config = dict(
    moe='top_k',
    expert_mlp_ratio=0.25,
    precondition_frequency=25,
    warmup_steps=330,
)
Rows from block 5 of a small image classifier, named by matrix and row number. Rows with one number within an expert belong to one neuron, the router's apart. Each number is 128 + 32 x the weight over its row's rms, rounded and kept within 0 to 255. All counts start at 0.
Before each expert's rows are labels from the 100 images, of 14976, where the router gives the expert most weight on average: "top examples" is what is common among them. Only what is clearly more common there than usual is listed. The data: larger renderings of crowded toy scenes.
# router: router (model.blocks.5.mlp.router.weight, 16x192, trained with AdamW), inputs 0-191
# up: expert up (model.blocks.5.mlp.up, 16x48x192), inputs 0-191
# down: expert down (model.blocks.5.mlp.down, 16x192x48, transposed), outputs 0-191

# expert 2
top examples: count: four
router.2 [160 154 149 202 149 131  81 118 126 178 148 116  82 148 145 134 160  73  62 140 114 103 148 100 107 100 176 106  77 144 124 165 161 152 171 108 130 173 150 113  41  99 117 156 179 106 116 109 138 129  82 115 139  96 142 127 138 159  70 164  86 122  95 108 157 109 129 117 179 117 131 193 134  92 118 172 113 121 116  75 157 105 142 142 148 148 163 153 158 143 125 148  78 141  87 131 141 106 142 163 161 136 117 199  73 131 140 161 121 110 124  73 115  49 106 160 180 187 113 147 164 132 118 170 121 134  97 140 121 201  98 162 178 140 126 141  87 130 116 109 140  74 154 165 153  88 116  82  62 178 139 151 133  91 156 176 128 102 105  95 158  92 163 118 140 147 186 125 151 117  76 103  72 116  92 188 147 141 131  91 170 125  73  80  85 147 154 134 118 133 155 148]
up.1 [ 60 138 185  84 113 101 151 196 120 121 119 144 128  82 132 153 140 175 103 165  47 136 187 106 103  91 120 123 120  95 131 127 109 103 133 161 135 126 112 152 139 138  97 114 109 172 158 122 111 132 135 121 141 121 139 142 116 127 113 145 151 184 149 145  90 205 182  61 117 143 117 140 118 110 105  53 121 148 119 113 104 100 134  98  67 102  63 122 157 156  98  90  86 112 132 142  97 160 140 124 126 117 125  91  73 107 114 186 172 102 125 200 136  70 205 170  94  98  98 112 124 127 157 128 110 117 139 105 106  90 159 148 162 172 126  83 142 112  82  89  87 148 112 202 132 108 110 169 131 101 218 132 154 125 110 167 130  66 189 138  71 125  54 146  83 116 110 122 124 146 163  99 143 149 153 135 132 128 103 105 141  92 104 100 143 177 158 135 136 113 114 205]
down.1 [193 169  94 138 119 129 121  62 130 143 158 123 169  95 118  49 184 159 153 101 103  64 135  95 158 136 155  96 112 130  80 102 189 118 141 144 129 134 114 142 121 164 105  66 137 141 171  85 143 169 120 132  76 118 122 143 148  56 134 144 123 106  94  72 148 134  89 134  84 146 173  97  58  88 116 126 112  69 184 117 128 131 114 144 139  92  95 127 146 147 112 148 151 127 137 129 187 143  99 148 123 131 110 122 149 129 154 123 123 146 132 127 138 171 107 137 128 149  95 164 116 119 190 186 157 189  85 131  85  79 137 123 157 120  96  75 124 126 122  72 175 125 168 136 193 159 109 141 203 134  94 142 157  92 157  98  89 113 115  91 156 136 105 140 174 104 177  95 188 111 182 112 100 166 169 111 111  60 128 136 111 114  94 132 165 112  65 149 213 149 109 123]

# expert 6
top examples: count: three
router.6 [137  27 128 126 100 136 104 136 169 122 165 120 123 158 153 137 140 143 111 205 152  36 161 128 109 131 156 145 142 127 136  72 113 184 125 135 125 100  97 128 168  69 137  90 105 155 163 137 148 161 131 153 121  80  52  67 107 120 139 154 142 161  89 165 102 161  70  60 119  78  76 109 109  86 175 128 137  96  99 118 167 170  87 120 152 162 162 158  67  97 117 139 148 172  58 147 148 151 124  75 120 109 144 148  99 120  86 104 135 108 140 123  99 120 113 117 136 177 131 146 128 158 146 138 185 108 118 179  95  95  57 128 126 123  79  77 118 142 105 154 123 153  75  97 144  94 200 136 152 173 151  85 148 147 150 161  94 168 137  94  89 108 120 155  87 111 102 176 136 138  45 124 136  98 149 126 106 113 139 185 125 140 100 105 114 137 165 120 102 127 160 123]
up.0 [ 72 133  89 104  98  86  72  88 148 126 152 147 163  79 119  79 119 152 131 167 129 130 129  78 164 107 105 140 168 149 165 168 124 148 149  85  94 155 112 144 108 134 102 105 154 150 121 108 180 160 126  63 157 135  96 144  85 131 185  86 176 122  95 126 153 125 123  73  76 122 117 140 169 122  59 158 125 103 102  86  83 159 153 110 137 158 120 136 112 162 112 156  82 144 127 121  59 112 143 116 156 134  99  91 122  65 117 184 132 121 119 165 180 163  81  95 119 120 200 168 181  86 115 135 108  83 135 127 119 127 159 165 105 151 123 112 143 138 174 137 193 123 165 171  87 109 148 138 125 117 126 120 172 152   6 163  77 154 110 111 178 157 121 115 166 147 103 103 117  62 123  92 117 124 126 185 100  77 137 159  97 116 127 140 155 181 110 112  81 107 139 179]
down.0 [108 125 109 174  95 163  92 158 114 126  78 109 111  62  71  97 112 174 137 145 203 173  77  64 160  82 137 160  99 122 151 144 134 143  69 123 130 112 155 128 111 172 138 129 160 169 134 138 117  87 122  83 126 117  95 181 126 139 130 135  92 131 130 157 104 151 154 139  54  73 176 171 202  72 189 163 157 137 177 145 135 130  96 134 112 101 108 123 151 130 129 109  74  93 135 117 133  72  97 110 156 163 107  84 139 115 142 134 141 127 143 150 130 113  90 139  82 134 116 111 144 117 122 180  82  68 151  86  24 150 107 140 126 153  90 131 135  82 135 138 135 120 106  88  69 110 158 131 104 131  91 156 120 177 116 122 158  90 133 116  93 146 112 146 116 122 130 103 114  81 119 171 130 109  90 179 110 140 133  60  68  95 137 157 167 176 174  44 112 171 147 129]

# expert 0
top examples: count: three
router.0 [ 67 118  32 114 127  51 110 122 117 143 142 106 136 112  87 166  90 161 182  83 126 127 111 108  60 106 113 107 172 137 129 136 150 108  99 118 123 153  85 164 145 120 120  71 110 171 118  79 105 122  92 126  99 160 158  91 110 107 134 105 111 113 109  84 181  79 122 149 124 131 133 134 127 197 114 103 124 155 112 142 129  78  87  82 173  93 104  97  87 149  77 147 152 104 111 106 168  96  96 136 128 173 123 158  84 165 141 153 147 123 144 141 151 127 165 162  96 149 168 139 142 122 137 160 126  79 100 134 101 145 122 131 128  65 126 106 129 148 161  61 135 121 152  89 137 106  82 194 161  90 154 147 122 193 173 121 148 133 193  89 185 115  76 107  83 139 133 164  75 126  73  88 111 167 171 140 111 157 170  69 129 132 105 112  74 116 138 197  76  86 136 170]
up.1 [103 140  92 168 121 146 124  67 166 168 164 163 122 127 178 173 137 128 113 101 114 157 116 131 150  68  95  95  99  96 131 154  98 162 119 118 135 177 121 110 110 121  45 111 173  83  88 112 136 108 116 169 160  62 152 162 159 146 194 142 132 123 106 140 178  63 117 149  94  86 197 119 155 115 111 118 179 131 136 132 119 122 175 117 123 141 149 128  99 142 106 126  89 126 139 173 149 133 121  91 117 110 163 164 156 187 108 183 108 103 101 147 152 148 153 127  30  77  78 138  98 143 119 172  87 136 103 118 108 162  47 152 165 148  80 165 138 138 182 142 151 129 177 136 127 107 126 137 110 124  89 192 173 104 119 135 122 105  98 137 123  98 162 133 136 166 137 135 108 144 168 106  53  82  91  84 134 137 173 105  98 103 141 117  90  74 140 149 113 166 178  46]
down.1 [130 157 100 100 131 113  86 144  64  79 122 161  89  79 152  79 124 146 195  57 128  82 114 150  58 116 151 137  84 112  94 116 169 134  80 105 114 143 122 141 120 153 161 191 141 115 134  89 118 134 172 159 120 126 146 167 105  47  93 182 110 142 170 114 171 150 108 160  90  87  82 169 151  54 169  81 149 142 120 114 114 151  81 132 174  85 197 100 149 152 156 121 167  89  72 178 139 132 152  93  94 128 141 113 178 116  58 105 119 187 156 119 163 145 126 100 125 127 135 117 185 191 122 163 178 113 117 104 126 102  93 138 148 116 152 134 170 138 194 123  85 165 133 182 143 114 167 110 132  95  83 118 159 152  94 148 145 143 134  70 105  69 116 135 122 144 126 130 146 123 137 150  72 102 130  95 124 135 122 132 137 145  57 130 117 144 129 129 165 137 117  70]

# expert 9
top examples: count: two
router.9 [ 84 201 173  91 191 148 107 148 110 123 114 117 101 161 107 174 196 156 184 161 154 141 122 132 170 133 101 131 118 155 110 124 150  79 118 174 146 172 140 156 144 120 173 134  74  76 136 100 117 139  96 136  83 109 119 112 123 131 113  70 137 116 157  98 127  60 147 128 107 114  80  86 168  66 116 122  74  84 143 141 138 135  93 107 122 176 187 160 152 128 202 136 183 138 119 112 138 156 179 139 151 111 142 161 144  98 130 146  56 139  86 181 191 108 117 122 119  78 119 101 114 163 156 171 152 143 130 142 149 135 145 115 138  82  91 145 107 130 109 130 136 151 112 129 197 141 148 157 127 154 149 130 120  86 129 138 156  78 141 112 113 127 122 141  89  62 199 111 122 162  71 198 166 130 101  91  95 162 147 202 111  98 116 161 162 141 106 189 132 132  92  60]
up.0 [167 135 187  91 101 153 198  84 175 131 148 119 123 115 148 132  63 187 130 153 142 198 101 132 105 148 170 137 140 141  97 122 252 114 133 119  87 107 108 111 138 102 148 125 131 127 149 131 123 102 133 119 200  99 116 138 126 138  89  87  69 118 108 134 134 118 123 157  85 117 128 153 127  94 139 175 106 100 152 129 124  94 155 148  73  98 101 123 152 134 133 166 127 128 134 174 123 149 147  98 122 142  69 120  85 130  96 144 219 106 141  72  89  73 128 156 138 134 116 137  98 138 157 141 164  58 167 144 150 104 152 140 133 115 201 129 125 110 162 154  90  84 159 143  94 109 178 195 162 109 129 149 109 146 128  94 163  60  93 109 185 124 171 106 136 113 142 133 195 128 136 153  99 136 121 122  91 134 142 170  52 140  65 118  95 106 170  58 107 102 150 105]
down.0 [112 152 111 169 150 104 127  98 137 160 163 119 160 115 143 107 126 142 118 222 163 211  92 116 160 138 152 141 143 128 117 108 100 104  70 119 159 103 116  87 103 177  81 209 127 118 179 113 122 117 183 137 102 178 144 131 150 131 102  96 175 158 154 102  97 110 126 131  98 132  82 117 157 187 146 137 127 128  81 129 163 112 141 188 126 139 148  81  44 174  77 138 150 105 131 121 101 196 147  51 134 103 159 165 131 109  72 177 151 113 147 143 162 114 156 139 104 160 165 107  73 114 167 133  78 128 120 130 168  84  92 161 116 118 143  70 167 116 164 130 150 168 133 154 155 144 119  93 129 112 108 166 168 139 141 135 219  90 110 144 126 109 123  84  72 118 130 167 146 139 122 115 165  68 120  76 124 120 145 140 110 114  96 210  97 156 156 100 107  75 139 138]

# expert 7
top examples: count: five; count: six
router.7 [ 82 157 171 140 115 128 145 171 183 165 103 124  85 124 136 137 108  96 128 140 127 137 133 153 169 179 153 146 108 113  71  99 115 130 141 146 118 138  94 111 101  56 199 119 159 103  66  92 153 134 187 127 168 141 153 126 191 150 105 127 147 147 122 182 101 196 108 144  94 106 174  78 113 128 105  26  96 152 139 152 104 117 116 162 158 126 127 103 150 120 149 142 102 122 121 144 157 213  99 101 142 111 140 119 119  90 153  65 135  77 202 132  85 123  76  97  88 106 142 108 113 120 146 148 156 158 173 202 142 128 132 153 161 137 135 125 159 149 147 165 107 128  97 149  22  97 104 157 129 106 185 157 172 185  92 152 106 138 142  95 105 139 127  67  74 130 118 107 142 101  93  97 158  86 145 145 144 113 147 113 123 100 117 182 108 133 197 121 106 147 142 160]
up.1 [164  61 112 105  84 142  94  69  84 135  91 152 208 153 100 168  55  82 109 188 162 132 140 120 150 116 107 176 116 132  37 106 160 155 119 176 145 137 136 125 120 118  62  72  83  72 139 168 117 128 103 167  63 119  86 123 156 127 161 160 147 119 113 129 114 149 121  99  78 169 115  84 153 125 170 137 117 150 150 146  70  79 137 109 114 133 122 107 127  95 105 114 130  96 138  96 110 129 160 153 164 135  84  68 105 157 164 167 107 130 120 132 177 124 132 104 114  94 122 106 138 137  79 111 104 146  72 112 167 185 115  84 143 130 100 173 121  99  48 141 109 128  67 125 153 122 144 146 161 134 133 109 150  71 108  91 123 175 124 131 150 143 143  97 109 132  86 189 175 144 137  64 175 149 136  74 114 124 167 159 183 124  85 119  89 124 126 135 112 119  96 184]
down.1 [134 132 176 122 178 145 103 150 172 120 121 139 176  87 122 127 127 104 148  86  98 173  59 115  84 106 172 151  88  96 137  94  81 177  96 158 144 159 155  89 140 193 107 120 160 145 164 138  75 108 169  76 132 118  67 129 108  97 114 122  87 148 138  87 185 108 143 146 141  87 103 131 154 161 195 135 100 108  81 168 151 130 151 105 104 127 172  79  83 151 111 102 118 116 122 156  67 137 104 193 111 125 128 105 139 142 143 159  62 105 147 197 147 128  87 143 172 141 128 127 172 161 103 181 119 123 107 162 214 135 115 108 119 110 194  77 127  71 127 105  84 131 112 100 163 126 147 138  90 103 119 134  54  67 104 113 141 105  89 174 153  94  99 140 167  60  99 105  88 116 122 101 144 103 148 114  87 148 154 101 104 118 146 151 174 138 158 138 105  87 180 124]

# expert 10
top examples: count: six; robot
router.10 [136  43 135 161 140  73 101 120 108  95 128 154  97 151 107 157 109  92 103 173  88 176 103 106 153  91 166  77 110 111 125 167 126  96 147 142 146 133 164  95 137 104 127 137 154 136 209 168  91 149  96 155 148 103  81 145 104 130 157 121 128 165 180 139 115 168 151 116  59 133 144 128 157 113 122  99 167 133  98  56 181  93 117 104 122 145 149 142 132  94  73  83 109  71  84 162  99 107 115 100 111  97 164  82 119 126  60 176 120 149 166 121 100 126  66 174 140 124 134 179 202  92 174  96 109 100 184  89 136 121 159 151 149 116 118 128 120 157 128 104 213 131 147 101 152 143 135  91 106 117 167 204  95 146  78 103 116 124 108 145  69 148 129 124 149 130 110 138 125  64  93 170 121 155  81 131 151 172 135 185 171 156 104 117 172 107  83 139 160 118 127 100]
up.1 [127  61 152  73 116 169 134  83  71 121 160 109 167  96 132 165 134 205 145 132 112 109 113 122 173 152  77 108 131 145 119 138 176  85  76 154 173 138 120 161 128  88 121 127 171 165 128 119 155 150  94 117 114 118 105  98 114 108 106 161 161  80 143 108 137 196 193 107 120 183 167 102 115 149 124 194 117  89 109 158 130 116 148  84  82 135 138 150 128 139 158 138 132  95 122  93 115 148  85 154 177 139 142 121  85 164  95 156 176  83  61  85 137 179 122 126 170 173 149 129 152 105 101 172  81  94  75 125 114 139  66 151 150 143 127 157 155 169 128 108 172 208 106 114  92 142 158 116 150 164 161 113 139 120 148  84 122 122 120 113 144 161 159  96 152 109  76 102 145 122 129 101 174 134 155 132 107 129 116  87  48 150 116  87 107  78 154 183  55  65 146 166]
down.1 [ 48 128 144 102 116 157 109 109 141  50  57 156 134  82 128  93 118  76 134 115 115  86 151  95 143  91 152 164  96 148 103  68 131 177 109 149 153 152 133 137 139  89  92 173 112  92 131 137 158 189 116 125 128 155 120 112 148 111  88  42 136 103  99  92  52 115  99 153 149 110 169  95 169 100 187 171 142 135  94 113  94  57 145 129 154 129 118 116 171 139 131 136 152 102  88 172 159 139  78 114 117 160 140  98 162  95 116 163  85 128 104 153 123 124 129 112  87 138 103 137  94 121 101 146 116 155 150 133  78 138 100 121 122 236 108 106 201 163 105 151 114  97 161 122 151 130  97 118 110 112 154 160 155 111 132 140 147  64 126 126 126 164 162  81 157  57 161 107  69 137 173 117 136 133  94  61 108  89 125  86 151  85 183 118 139 119 178 129 172 111 135 148]

# expert 5
top examples: count: three
router.5 [110 120  79 135  73 170 135  90 116  99 113 155 120  79 139 152 174 167 129 104 165 169 140 106 125  72 141 120 125 161 120 145  78 143 192 146 123 113 156 100 178  90 169 100 174 146 109 166 157  73 124  97  41  82 129  88 150 118 143 114 113 117 145  89  62 108 144 101 153 158 155 153 115 144 128 137 119 144 141 182 158  81 156  86 121 114 134 201 103 143 116 187 168  99 109 188 130 174  88 121 122 160 131  71 129  71  77 192  98  74  46 170 114  90 132 145  96 163 104 101 113 159  87 117 110 176  90  85 161 172  42 126 107 137 139 154 135 130 167 122 103 144 142 138 154 203 137 105 156 118 115 121 111 104  99  97 114 168 121 165 102 110 125 116 100  94 116 131 164 127 155  88 133 123 156 169 119 127 157 125 118  67 114 125  85 127 113  93  73  84 139 132]
up.0 [156 134  72 126 125 174 164 122 136 153 198 149 118  92  78 164 136 113 134 134 129  91 174  87 100 162 115 101 189  78 240 150 137 124 155 117 111 151 189 127 112 117  96 119 164  99 153 130 147 121 195 122  90 135 148  95  93 124 137 158 174 147 120 117 115 158 129 170 102 147 135 125 103 131 145 136  99 101  67 175 142  98 193 150 100  75 153  83 110 147 104 134  95 184 129  91 123 140  93 123  97 182 132 138 145 136  84 108  80 175 121 128 132 134 128 100 120 174 141 119 105 132 116  80 112 108 133 136 140 145 165 148 184  88 108 159 155 163 153 149  64 152  59 185 113  96 154  49 115  98 139  56 134 123 108  93 105 129 127 101 157 149 120 177 163 213 164 172 155 114 101  75 171 168 144 105 132 168  78 138 169 139 157 123 124 127 139  93  81 149 113 129]
down.0 [146 139 112  82  99 122 113 120 193 105 129  92 166 159 126 143 194  85 123 101  66 170  85 114  91 145 125  86 155 198 198 125 116  58 130 141 128 112 156  86 138  91 112  72 152 152  61 167 148 152  88 142 146 168 115 156  99 114 129 116 127  94 132  76 101 140 144 176 201 132 136 130 121 149 131  93 148 127  95 115  91 125 133 164 162  86 111 103 115 146  91 131  89 138 153 136 183 118  75 124  71  67 162 172 151 123 206 167 144 115 146 181 161 185 106  96 154  89 111 118 107 129 135 149 194  90  90 105 163  85  92  93 123 221 122  93 113 148 106 112 111 103 193  80 102 146 160  83  82 130 110 102 183 129 142 110 153 122 143  98  82 127 112 109 153 126 138 100 130 154 125 124  65 139 144 141 164 147 152  99 104 101 172 156 150 111 104 131 163 120 104 139]

# expert 8
top examples: count: five
router.8 [175 110 136 144 154  97 127 155 154  99 140 146 179 170 133 121 153 119 112 124 142 120 124 126  83 115 101 148 132 169 163 107 116 134 135 119 130 110  71  96 159 116 121  74 152 177  55  84 149 148 104 120 121  94 170 110 139 122 140 155  91  88 129 103 146 139 163 125 117 152 136 186 128  94 148 126 127  87 136 155 152 110 117 125  44 143 116 116 108 133  67  84 131 149  86 127 147 168 122 139 133 137 100 125  90  90  88 119 128  87 181 137  52 131  74 180 146  83 162 119 103 171 137 130 108  96 108 140 107 115 136 143 184 209 114 130 122 126  72 138  68 106  91 102  78  72 137 116 129 112  79 103 151 147 128 132  80 137 173 100  91 103 145 158  86 168  71  81 138 158 157 156 226 158 214 114 102 132  79 131 109 126 191 120 156 184 189 122  88 108  57 136]
up.1 [140 115 121 133 112 120 168 149  92  72 121 155 204 144 113 171 100 108 159 119 126 117 139 171 155  93 169  76  78 154 109 120  94  84 116 132 126 164  84 112 195 116  91  62  98 129 105 140 154 112 119 126  97 104 157 196 151 164 179  90 151 101 107 123  76 168 200 152 136 106 119 101  94 112 108 148  93  79 164 121  84 111 155 135 126 116 132 113 117 191 105 118 101  83 192 103  63 153  85 157 170 159 157 171 125 140 139 172 144  76 152  91 176  93 147 133  97  97 162 134 154 115 153 165 144 135 165 124 183 117 115 143 109 129  86  95 158 170 119  85 151  89 121 181 114 164 140 101 111  95 199 100 106  44 152 151 121 153  97 155 103 129 117 108 112 125 124 116 206 102 116 122 122 194 105 108 179 149 106 112 115  74 135 108 119 149 124 106  55 166 142 127]
down.1 [107  93 168 174 114  75 203 120 145 123 126 154 166 102 151 112  93 102  91 133 146 140 170 121  79 125 130 107 159 121 126 111  98 147 231 118 190 101 153 110 122  89 136 141 130 137 181 129 135 193 123  99 145  70  90 209 171 160 121 139 105 163 119 134 117 140 119 124 150 132 130 143 119 175 138  67 131 159 184 104 138 118 197 116 135 139 120 112  69 163 195  89 144 124 143  88 152 183 104 123 105  69 167 127 163 113 134 111 104 131 126  98  94 166 142 126 147 129 152 143 160 122  68 196 118 160 118 164 107 133 184 108  81  93 143 149  60  96 117 141  93 142 108 149 115 139  98 146 122 106  80  96  72 174 145 125 135 117 164 131 114  83  93 146 167  96 107 128 143 165 114  95 125  80 173 137 162 177 153 106 128  85  35 148 157 117 123 125 126 177 190 107]